A small image embedding model, trained from scratch: norm groupnorm, widths [80, 160, 320].
Rows from block 5 of a small image embedding model, named by matrix and row number. Rows with one number belong to one channel. Each number is 50 + 12 x the weight over its row's rms, rounded and kept within 0 to 99. All counts start at 0. After the name is the row's rms in percent of the matrix's.
After each channel's rows are labels from the 100 images, of 14848, where the channel reaches its highest value: "responds to" is what is common among them; "lies over" is the class under the peak. Only what is clearly more common there than usual is listed. The data: single toy objects rendered from many sides on busy backdrops.
# c3: 3x3 conv (model.blocks.5.c3.weight, 80x80x3x3, each kernel summed), inputs 0-79
# c1: pointwise conv (model.blocks.5.c1.weight, 80x80x1x1), inputs 0-79

c3.7 092:47 58 33 63 57 39 57 39 38 54 48 54 54 59 41 45 48 25 42 38 33 38 61 34 39 49 44 42 49 58 54 44 38 40 43 41 23 42 46 29 52 34 45 60 65 56 54 31 74 41 41 64 61 58 66 55 60 36 46 62 44 53 32 29 43 38 50 40 50 31 51 45 41 44 33 27 40 41 39 18
c1.7 088:53 34 24 66 53 27 55 71 45 41 54 46 51 54 40 58 49 24 52 54 07 37 57 29 51 50 63 41 53 76 47 52 49 49 44 56 23 50 51 51 46 33 54 73 48 55 47 18 43 60 40 49 60 50 61 44 52 35 54 65 62 56 49 54 28 47 52 50 59 50 55 57 50 54 57 50 56 59 55 43
responds to: blue
lies over: part in the second colour; part in the main colour

c3.61 095:56 54 12 40 32 44 22 42 42 36 51 56 64 62 47 46 41 56 54 36 50 49 29 41 50 44 45 54 50 57 45 52 35 24 59 43 56 44 42 54 42 45 50 42 46 45 53 53 54 28 37 52 57 54 57 29 45 32 61 50 57 30 43 41 48 57 27 37 40 48 43 28 12 40 40 57 53 37 40 56
c1.61 096:52 75 06 57 56 62 32 51 51 56 57 48 57 61 61 57 30 58 62 42 59 64 30 47 52 52 61 61 55 61 39 57 43 30 66 59 62 55 49 63 46 65 58 55 64 49 58 51 55 53 30 67 58 58 54 38 52 39 58 58 60 45 47 58 64 67 41 39 38 57 36 45 19 42 48 64 48 39 60 62
responds to: flower
lies over: orange part

c3.17 086:56 63 49 53 48 35 52 20 44 62 43 38 59 52 59 10 39 44 33 55 64 36 59 35 45 50 54 44 54 63 22 42 43 45 61 50 61 42 29 53 54 39 50 48 64 53 61 74 65 62 53 58 59 52 57 48 42 56 47 57 48 53 44 46 55 44 49 28 43 39 39 32 24 47 21 40 44 40 44 35
c1.17 092:45 42 41 67 66 48 52 45 52 66 53 44 67 59 59 20 24 60 42 53 68 52 56 42 56 56 64 61 66 66 09 55 48 42 68 68 67 46 44 60 56 61 59 61 52 69 49 78 42 65 60 43 51 59 59 63 50 56 58 63 59 55 43 65 57 43 55 51 46 53 39 49 40 61 42 55 68 53 66 47
responds to: purple
lies over: part in the second colour; part in the main colour

c3.47 092:69 39 57 49 44 54 69 41 47 78 46 53 44 73 43 52 59 52 48 24 66 69 56 51 49 56 30 61 61 64 41 44 49 31 51 57 64 48 39 33 52 47 45 57 63 41 41 29 39 41 48 73 50 35 73 58 51 49 55 38 42 62 55 88 55 60 69 62 69 48 49 57 58 56 53 59 62 51 56 56
c1.47 087:63 28 69 50 43 44 58 52 54 50 62 45 52 43 31 62 56 35 69 24 29 49 33 76 52 47 22 57 58 65 61 39 44 32 27 63 70 39 34 34 26 38 56 46 62 54 51 57 31 50 44 58 44 47 50 50 37 41 55 39 54 42 60 55 30 37 63 48 56 50 58 42 60 44 59 56 46 57 44 51
responds to: pink
lies over: part in the main colour; part in the second colour

c3.42 119:43 48 32 45 43 54 54 52 40 43 44 39 45 36 44 51 50 39 48 44 46 53 38 53 31 49 49 36 40 64 51 38 26 51 29 46 66 40 37 46 44 58 32 46 47 48 45 39 31 36 32 49 55 50 44 46 50 49 50 50 38 18 34 53 54 46 63 27 57 25 43 35 39 48 26 14 28 48 47 27
c1.42 099:52 45 47 61 54 44 40 55 49 57 53 39 48 39 52 61 62 48 50 54 55 48 43 56 45 47 56 51 53 62 57 40 26 52 23 56 53 37 38 57 37 60 51 57 24 53 41 60 20 47 21 55 46 53 51 46 35 42 54 58 51 00 49 56 55 55 75 57 54 45 49 39 56 64 33 38 41 72 64 42
responds to: brown
lies over: part in the main colour; brown part

c3.26 129:58 68 56 62 63 78 73 49 47 61 46 57 53 66 49 55 52 32 39 65 43 58 74 53 53 33 42 43 68 73 63 47 65 65 62 41 65 70 69 58 63 59 34 44 59 55 70 57 70 60 54 35 47 52 43 47 49 50 40 46 50 44 54 55 43 46 63 68 52 56 53 49 64 68 46 60 79 65 48 51
c1.26 067:63 43 39 38 45 54 60 48 56 41 60 57 54 33 51 17 55 29 57 54 53 62 38 71 58 27 55 54 54 71 63 40 49 59 61 23 62 57 62 59 33 57 43 44 58 39 44 61 63 49 50 43 51 62 58 12 44 52 32 53 42 39 49 26 39 34 47 54 67 49 52 52 53 61 40 47 66 54 49 33
responds to: candle; duck
lies over: orange part

c3.30 086:49 56 41 60 71 54 34 54 55 55 46 34 54 43 63 58 63 04 35 62 41 44 60 50 39 41 61 28 60 65 28 67 49 56 59 56 41 47 61 56 49 49 62 63 48 58 63 35 57 64 58 50 50 37 54 72 32 50 57 49 56 54 55 43 14 44 38 51 45 54 55 49 61 58 32 54 69 50 56 54
c1.30 116:26 28 53 56 59 48 35 57 27 48 38 42 56 35 57 46 41 47 39 41 54 52 44 60 45 28 61 22 49 58 45 47 39 33 39 54 55 32 39 53 49 34 62 59 48 49 53 53 52 55 41 44 43 51 48 53 50 47 61 57 46 54 36 46 29 25 42 32 38 36 39 44 34 45 25 26 23 44 63 29
responds to: pink
lies over: part in the main colour; part in the second colour

c3.74 132:40 37 46 57 61 50 39 52 51 63 51 46 33 55 26 48 44 46 43 36 26 45 48 47 42 48 45 50 75 48 48 44 55 36 29 45 35 26 49 32 56 42 44 37 35 53 56 60 56 67 62 32 75 55 56 51 52 33 42 47 43 45 40 43 52 43 32 29 41 28 47 48 36 31 32 43 24 28 58 49
c1.74 090:50 39 23 67 52 58 56 53 51 66 63 41 36 38 34 42 53 48 56 47 12 39 35 59 32 49 57 49 65 53 46 55 51 51 38 53 53 38 44 36 53 45 59 42 38 55 43 68 47 62 45 34 66 48 51 28 46 29 46 63 54 29 47 41 58 48 33 26 44 44 57 48 31 24 44 50 25 57 59 53
responds to: red
lies over: part in the main colour; part in the second colour

c3.57 102:35 51 51 44 44 42 51 47 45 46 40 57 40 45 45 46 51 37 54 41 52 49 44 57 45 52 42 27 46 53 53 45 22 49 40 48 66 36 10 31 57 43 47 34 51 51 56 47 44 39 46 42 52 50 49 43 48 39 59 40 38 43 39 48 67 48 52 26 40 26 36 47 19 33 29 28 20 38 56 37
c1.57 096:47 68 50 49 46 32 55 52 50 31 63 43 57 35 51 65 69 48 52 63 69 48 48 56 55 70 40 37 27 49 51 45 31 69 46 50 68 50 28 36 21 59 59 54 38 61 43 46 30 42 52 73 47 56 70 56 48 65 59 52 51 24 58 48 29 26 66 56 54 46 60 46 46 58 36 54 47 63 54 52
responds to: pink
lies over: part in the main colour

c3.38 069:75 46 51 55 34 51 77 51 71 68 46 60 62 68 57 61 61 61 40 58 60 50 71 71 46 65 64 61 54 66 42 45 52 65 42 50 31 59 51 62 46 58 61 48 57 34 34 44 51 36 36 56 77 55 41 51 38 47 73 58 65 48 62 69 46 43 44 60 55 64 58 38 62 62 47 64 64 48 50 67
c1.38 146:30 56 45 40 50 49 51 38 29 55 00 46 54 47 29 55 44 57 48 39 40 44 53 49 30 47 47 47 34 42 43 33 45 39 35 40 33 30 49 32 48 58 51 40 36 48 61 40 53 60 54 50 30 45 46 58 54 44 52 41 33 49 33 46 49 36 39 47 44 35 37 31 38 44 39 48 34 34 59 37
responds to: red
lies over: part in the main colour

c3.49 109:54 45 54 62 46 55 61 38 66 47 64 57 55 51 45 44 55 58 51 44 47 40 49 72 53 57 52 51 48 63 72 51 38 42 42 40 46 39 22 47 43 47 51 32 57 40 41 62 54 25 40 49 62 55 40 40 52 41 59 48 56 53 52 46 55 46 38 23 37 26 54 37 25 34 34 28 15 23 56 35
c1.49 098:18 48 56 43 55 63 33 65 39 31 38 47 53 54 27 68 33 46 40 55 40 43 50 28 46 48 42 50 29 36 62 64 39 48 51 51 56 51 32 58 36 55 53 57 39 53 63 41 36 58 66 56 19 50 38 69 37 63 35 42 53 50 48 32 28 58 32 53 44 58 48 58 54 46 44 67 59 52 70 54
responds to: white
lies over: part in the main colour

c3.79 104:46 53 34 52 59 47 48 52 56 43 53 32 54 48 40 42 54 28 33 25 41 33 34 23 38 56 43 49 57 52 21 49 53 31 63 43 30 41 54 49 55 62 44 43 51 63 67 76 67 62 67 50 63 47 66 55 50 26 49 20 46 53 39 46 36 48 45 34 47 54 34 43 36 38 38 51 56 47 47 43
c1.79 128:45 58 33 52 67 47 43 55 42 45 50 29 49 38 43 55 54 39 37 41 48 39 27 44 10 58 52 47 54 56 55 26 28 44 34 39 49 41 35 45 57 67 51 38 43 64 53 63 66 54 47 47 62 46 49 42 58 39 35 30 52 53 43 52 53 38 42 26 39 40 46 31 36 26 38 40 28 39 56 46
responds to: flower
lies over: orange part

c3.64 103:53 43 40 41 49 20 49 51 53 36 53 44 44 48 39 38 36 40 43 38 41 58 35 52 51 27 50 53 43 37 51 47 54 28 40 34 36 34 36 42 51 18 46 29 42 45 63 72 53 47 67 40 56 54 36 81 46 36 30 53 42 51 39 42 34 48 38 36 53 44 36 49 28 29 41 54 45 47 42 49
c1.64 074:57 44 47 57 61 39 68 45 60 48 64 31 49 50 52 44 29 20 59 35 60 69 26 66 69 43 68 64 28 48 58 55 59 54 58 47 58 55 40 56 47 39 59 21 46 53 42 68 46 50 56 54 48 51 39 76 49 53 25 58 63 50 53 60 60 60 44 53 53 60 48 63 43 36 53 73 61 65 51 68
responds to: red
lies over: orange part; part in the second colour

c3.15 099:53 47 51 72 60 58 48 64 61 65 47 53 42 51 57 57 51 09 48 49 27 59 52 23 40 52 38 51 56 70 48 41 40 35 44 48 13 37 54 06 43 44 50 36 53 48 46 35 61 50 40 45 49 56 60 52 57 37 39 36 56 57 44 62 57 44 53 54 58 44 49 50 45 42 37 51 47 49 66 43
c1.15 094:55 38 58 70 53 60 53 66 58 47 53 49 36 42 47 59 49 10 60 45 12 56 36 54 49 54 17 54 57 57 67 53 47 36 38 55 34 43 40 17 37 47 56 50 51 55 45 55 60 46 49 34 49 60 62 58 17 53 51 44 57 48 47 40 51 27 48 45 51 48 58 51 41 39 49 48 45 55 57 46
responds to: blue
lies over: part in the main colour; part in the second colour

c3.59 155:48 60 51 49 44 51 60 54 41 63 39 48 48 54 40 37 57 59 52 49 40 53 49 56 48 56 54 44 63 49 50 40 35 53 28 54 60 42 30 27 55 53 49 61 58 40 55 52 51 42 27 57 58 48 59 50 54 46 52 43 38 53 39 55 58 44 45 23 35 19 39 33 23 18 47 27 14 31 51 34
c1.59 104:56 51 68 62 42 52 70 52 51 68 37 49 65 36 37 44 58 51 55 56 42 42 65 67 68 55 47 36 74 59 48 34 38 56 40 52 67 50 36 44 46 45 46 59 54 15 50 46 41 45 11 62 49 44 55 47 45 54 53 42 46 24 67 68 34 43 58 52 57 42 47 20 51 43 54 53 48 58 40 53
responds to: yellow
lies over: part in the main colour

c3.16 097:55 44 58 49 37 51 49 56 42 39 45 37 48 46 54 50 40 47 47 25 66 57 65 49 80 30 50 54 52 45 30 56 54 21 53 65 54 35 51 63 56 30 52 63 49 62 69 59 56 59 65 49 45 51 59 80 38 25 67 45 51 45 36 53 41 67 47 61 54 53 21 51 32 61 57 62 56 59 35 43
c1.16 076:55 44 43 52 07 13 24 49 48 28 47 54 42 37 53 48 52 48 53 39 59 61 53 48 81 46 48 58 53 37 50 54 44 40 52 46 70 39 41 55 38 30 42 48 53 28 54 61 51 44 26 47 55 56 46 52 45 27 67 50 45 48 49 38 39 63 37 50 45 46 32 49 36 48 51 57 53 49 32 50
responds to: dog; white
lies over: dark part

c3.55 078:57 50 60 43 42 66 60 57 60 66 50 67 15 34 61 48 45 72 50 49 56 53 62 56 60 37 65 37 50 41 64 42 31 38 47 53 63 34 29 41 61 37 60 34 54 48 57 60 49 46 40 39 43 35 39 42 63 41 65 44 50 42 50 71 72 56 70 43 67 39 40 20 35 49 43 42 38 54 45 52
c1.55 096:56 67 46 48 37 47 57 58 55 20 52 52 57 18 48 60 69 30 44 57 51 44 39 37 56 59 35 42 32 44 46 46 43 60 42 46 41 49 27 36 31 62 57 53 49 49 44 49 33 39 42 77 49 43 64 55 33 66 67 50 47 28 56 39 34 33 55 45 58 50 62 21 47 56 48 53 42 69 43 53
responds to: white; grey
lies over: part in the main colour

c3.63 101:55 44 37 60 58 42 58 44 44 60 42 36 45 49 51 35 45 19 15 51 45 48 39 22 38 53 61 43 52 62 11 55 44 49 50 42 29 56 39 50 47 32 51 48 40 35 56 65 44 41 51 23 61 32 33 32 47 39 64 41 59 58 55 36 38 54 44 45 48 57 39 53 31 48 42 55 54 49 49 51
c1.63 082:51 51 40 65 65 42 62 56 44 63 47 29 38 57 52 58 40 23 05 46 52 64 26 33 27 66 67 44 46 65 32 45 30 39 47 48 45 48 31 58 47 68 57 59 47 48 53 58 50 55 38 56 62 36 30 34 51 55 61 51 61 51 51 46 52 55 47 42 47 52 38 52 26 47 46 54 48 45 62 57
responds to: duck; flower
lies over: orange part

c3.34 068:70 45 67 79 47 56 64 59 61 59 70 48 56 52 73 54 66 56 60 58 59 62 56 66 41 62 63 58 51 62 51 55 49 67 33 66 43 60 54 66 33 56 62 58 62 37 30 48 57 42 29 63 64 55 40 32 23 53 49 53 59 42 70 56 52 65 59 56 44 61 64 36 70 54 47 53 59 44 46 60
c1.34 147:19 47 50 46 51 50 46 46 08 57 23 50 48 52 38 49 42 52 57 28 46 42 47 53 42 41 46 46 51 45 47 36 34 30 35 45 45 41 39 48 57 49 50 46 27 39 54 49 49 61 49 46 40 55 43 48 38 44 47 40 33 54 35 43 49 52 45 37 34 31 43 32 49 41 32 30 30 29 65 26
responds to: grey
lies over: part in the main colour

c3.10 087:41 53 35 48 44 50 47 49 44 49 27 61 58 41 50 38 52 59 62 49 52 40 56 54 73 47 47 56 52 32 38 54 33 57 46 24 56 39 44 51 49 65 40 53 55 47 43 54 56 55 58 53 42 55 66 56 74 54 39 56 42 57 35 26 28 41 43 37 44 32 46 36 40 48 25 23 32 42 55 10
c1.10 092:39 21 31 59 55 36 42 76 43 37 49 67 48 44 57 46 50 65 56 57 52 44 36 62 65 52 69 68 48 32 43 47 35 54 42 45 57 49 41 63 51 43 58 62 37 56 35 56 39 57 46 32 45 64 41 47 61 48 50 61 61 44 44 36 10 38 43 39 33 55 54 45 36 40 43 41 37 57 66 25
responds to: yellow
lies over: part in the second colour

c3.23 074:45 60 48 53 40 56 68 61 31 58 46 20 55 63 32 58 48 44 47 61 62 52 59 38 42 34 36 25 59 24 55 56 61 75 55 48 47 63 55 37 62 66 36 46 71 13 59 39 62 57 49 56 48 50 57 34 48 49 42 26 48 34 50 60 44 46 45 49 41 59 56 40 63 50 49 61 62 49 38 57
c1.23 082:58 37 53 47 30 51 53 50 41 51 61 12 45 20 50 10 50 39 50 46 66 52 58 56 46 30 50 18 45 25 55 55 59 60 53 39 55 54 57 45 38 38 54 46 60 34 46 44 39 30 34 58 39 35 54 48 38 53 42 35 41 34 50 41 51 55 60 35 40 49 51 35 52 44 45 56 51 47 56 50
responds to: red
lies over: part in the second colour

c3.45 106:52 52 53 49 39 55 67 48 50 43 44 62 46 39 55 58 58 58 61 31 46 51 40 60 42 57 41 40 43 53 54 40 29 39 34 41 56 45 27 38 45 56 43 37 56 34 40 41 40 41 49 63 67 42 55 47 68 53 55 46 39 56 35 73 66 40 50 28 46 21 51 36 20 41 43 33 14 42 49 35
c1.45 116:49 43 63 54 42 47 51 44 47 39 49 55 61 38 42 64 60 39 44 43 46 43 42 50 55 47 24 39 52 54 60 32 39 46 38 60 48 35 34 49 23 64 55 49 29 55 29 66 44 51 57 69 51 51 60 39 43 34 54 47 53 23 51 55 30 22 62 52 51 59 61 21 57 59 36 70 42 71 31 50
responds to: teal
lies over: part in the main colour; part in the second colour

c3.39 110:45 40 55 27 23 35 38 61 37 42 39 56 52 46 43 54 51 61 51 36 50 32 27 69 59 57 55 54 49 53 35 47 34 39 33 28 41 38 40 30 58 69 47 66 44 45 57 66 30 61 66 58 61 60 53 63 54 60 65 51 43 65 36 44 45 35 40 36 41 42 48 53 35 29 42 37 41 31 52 40
c1.39 086:67 39 68 44 10 59 47 59 47 61 63 67 49 42 76 49 63 60 51 49 65 37 45 84 62 50 69 59 61 53 37 47 30 46 42 35 50 51 48 53 65 58 54 50 57 50 51 73 26 68 59 49 66 58 35 49 59 53 66 51 55 59 60 53 43 48 57 40 36 58 62 46 47 37 45 58 55 46 57 64
responds to: candle
lies over: orange part; part in the second colour

c3.67 078:50 63 31 55 52 21 41 54 43 56 45 66 62 62 44 42 69 46 46 55 37 51 54 46 65 69 48 54 44 38 19 60 67 70 45 35 59 62 49 43 47 51 58 40 32 32 47 64 54 24 22 56 46 42 54 35 51 40 47 40 44 22 51 55 53 48 42 48 49 68 43 53 54 65 53 59 51 74 51 68
c1.67 167:40 60 39 54 60 45 41 53 34 48 34 56 47 42 32 61 56 54 60 44 36 53 36 50 20 54 41 46 58 54 43 24 31 46 19 36 52 31 33 29 46 59 52 48 51 53 55 50 51 45 35 57 56 53 61 54 58 51 49 51 43 52 36 43 62 32 42 39 35 26 41 34 40 33 39 29 22 36 53 37
responds to: purple
lies over: part in the main colour

c3.13 139:41 53 33 49 54 49 55 39 38 53 51 53 60 30 34 53 44 42 53 41 44 44 47 50 28 54 49 46 49 46 41 30 42 46 36 38 49 41 40 43 51 63 43 42 47 63 54 56 58 53 45 57 52 45 56 43 59 47 46 47 47 54 32 48 54 35 39 26 42 21 51 48 31 32 33 17 21 17 48 18
c1.13 100:47 44 17 55 60 43 51 52 67 49 75 62 58 67 49 46 38 63 57 50 42 54 47 59 34 64 78 50 61 42 47 37 59 57 39 48 62 48 58 50 67 50 49 24 36 77 49 64 57 70 53 49 61 54 31 28 73 27 49 38 51 45 51 51 39 49 41 38 38 60 52 42 59 41 41 57 39 42 68 51
responds to: yellow
lies over: part in the main colour

c3.43 118:47 52 59 55 48 52 44 60 46 71 40 45 37 36 55 59 58 51 46 45 48 43 52 49 31 53 50 40 52 57 60 44 30 45 28 45 51 38 13 28 47 41 52 33 49 54 59 52 46 45 44 53 55 55 52 50 57 54 62 44 43 60 44 66 73 48 58 29 41 19 48 35 33 38 46 27 13 33 53 41
c1.43 108:39 44 54 49 37 41 42 64 41 42 36 41 54 36 54 59 60 43 39 48 52 34 52 27 45 52 29 48 17 31 46 54 44 50 59 44 40 47 36 34 23 62 50 52 35 54 50 46 51 38 49 64 48 67 66 59 20 61 59 50 28 50 36 41 35 61 57 69 44 58 52 35 52 68 34 64 48 65 32 52
responds to: white
lies over: part in the main colour

c3.50 108:57 48 75 47 46 44 53 50 60 69 55 63 31 36 63 44 64 90 45 41 64 45 49 57 56 48 51 52 60 42 38 44 34 35 38 51 55 41 13 56 46 36 64 38 52 44 46 61 39 59 42 67 64 51 65 42 65 32 64 51 43 51 53 61 64 62 57 36 63 48 42 43 32 44 39 47 46 42 74 52
c1.50 111:54 75 59 37 32 50 50 42 58 52 60 50 64 37 48 53 75 41 31 69 43 29 52 38 43 63 23 34 52 37 32 48 48 64 41 37 33 52 37 43 50 62 53 50 43 57 48 51 51 56 62 78 70 49 65 51 27 56 47 43 43 29 62 41 22 45 45 47 54 57 69 32 47 54 45 52 53 55 39 54
responds to: white
lies over: dark part

c3.24 089:62 53 45 47 56 34 63 57 44 36 53 67 52 70 42 45 43 49 67 46 50 43 50 41 33 37 37 46 55 50 36 39 54 48 56 56 47 62 45 63 84 43 43 34 56 45 67 58 62 66 71 29 58 63 47 45 59 45 67 39 59 22 38 57 33 29 62 43 42 66 51 24 57 54 43 62 74 55 54 58
c1.24 134:28 35 55 35 48 28 46 50 26 45 44 53 49 32 43 24 30 51 56 51 53 46 58 52 45 23 32 18 43 43 53 38 46 44 54 41 61 39 42 43 60 48 47 48 43 50 48 57 50 45 54 56 48 48 49 45 58 56 57 45 32 45 25 42 59 39 50 32 39 30 42 29 41 52 30 28 32 36 51 29
responds to: pink
lies over: part in the main colour; part in the second colour

c3.18 070:56 35 36 47 40 30 35 51 58 37 57 56 75 49 51 40 51 39 41 40 56 27 37 50 41 53 50 59 41 73 48 45 73 50 34 49 33 62 51 39 57 30 48 54 49 39 43 48 60 55 68 32 45 57 53 62 53 34 49 35 38 44 67 46 59 58 28 33 42 64 53 47 57 38 23 73 53 60 38 74
c1.18 084:41 26 48 58 44 26 05 66 40 38 53 59 55 43 59 58 46 47 58 31 53 29 27 58 55 49 56 58 57 70 43 45 44 42 41 58 35 53 46 46 60 18 56 50 39 44 42 46 24 63 63 44 43 59 36 62 43 45 55 53 49 41 53 50 58 57 39 40 27 54 58 55 44 28 41 57 43 54 58 56
responds to: red
lies over: part in the main colour; part in the second colour

c3.32 073:70 54 42 58 47 37 63 36 50 57 37 57 54 38 61 67 39 30 31 60 47 61 62 42 55 46 60 54 62 56 57 66 53 53 57 59 60 59 70 57 70 23 43 36 65 46 65 42 56 46 63 30 62 51 18 64 51 50 47 28 59 60 61 66 45 53 58 62 64 60 52 48 71 61 42 60 62 58 61 65
c1.32 084:35 41 44 46 43 32 64 32 33 48 14 70 59 44 41 49 19 60 29 52 40 49 45 40 32 41 50 35 54 54 57 45 33 44 40 40 53 32 43 34 61 51 38 44 37 41 33 47 62 39 55 64 56 47 32 29 65 47 49 37 42 60 50 50 48 50 47 48 61 40 34 41 50 50 28 45 40 36 63 44
responds to: grey
lies over: part in the main colour

c3.19 122:52 57 52 46 42 43 52 47 43 48 41 66 62 64 44 42 52 51 39 40 37 37 53 43 47 59 49 14 42 45 50 29 40 42 57 41 36 36 39 39 53 55 41 60 60 54 53 50 62 48 33 61 58 63 50 49 57 41 49 59 50 59 20 45 53 48 58 40 53 26 40 46 29 46 24 17 40 34 51 15
c1.19 105:56 57 51 59 57 61 57 65 55 53 58 61 24 65 51 42 54 61 49 55 27 48 50 65 50 60 65 17 49 39 52 31 46 50 43 50 59 38 52 48 65 59 59 55 60 55 43 59 61 62 08 56 52 65 54 19 62 48 47 56 55 54 36 55 20 49 60 39 55 45 41 49 25 43 45 41 41 58 55 42
responds to: white
lies over: part in the main colour

c3.22 084:56 69 60 62 41 51 60 26 55 61 45 27 40 49 60 64 24 36 58 68 46 63 53 63 47 37 66 38 55 56 79 58 57 64 55 44 54 58 71 39 68 42 47 51 53 45 72 60 61 48 50 21 36 67 30 56 54 42 40 43 51 64 62 63 55 65 55 62 50 49 56 45 66 55 41 54 62 34 51 51
c1.22 099:40 55 52 58 43 53 55 26 47 56 37 27 43 43 40 58 19 37 54 59 37 56 47 50 43 36 44 06 50 47 72 48 52 55 55 38 47 42 61 27 58 47 31 51 25 44 48 62 52 48 28 51 34 55 34 19 53 40 39 43 43 55 52 57 47 56 47 54 49 44 37 40 54 54 38 50 49 30 50 45
responds to: grey
lies over: part in the main colour; white part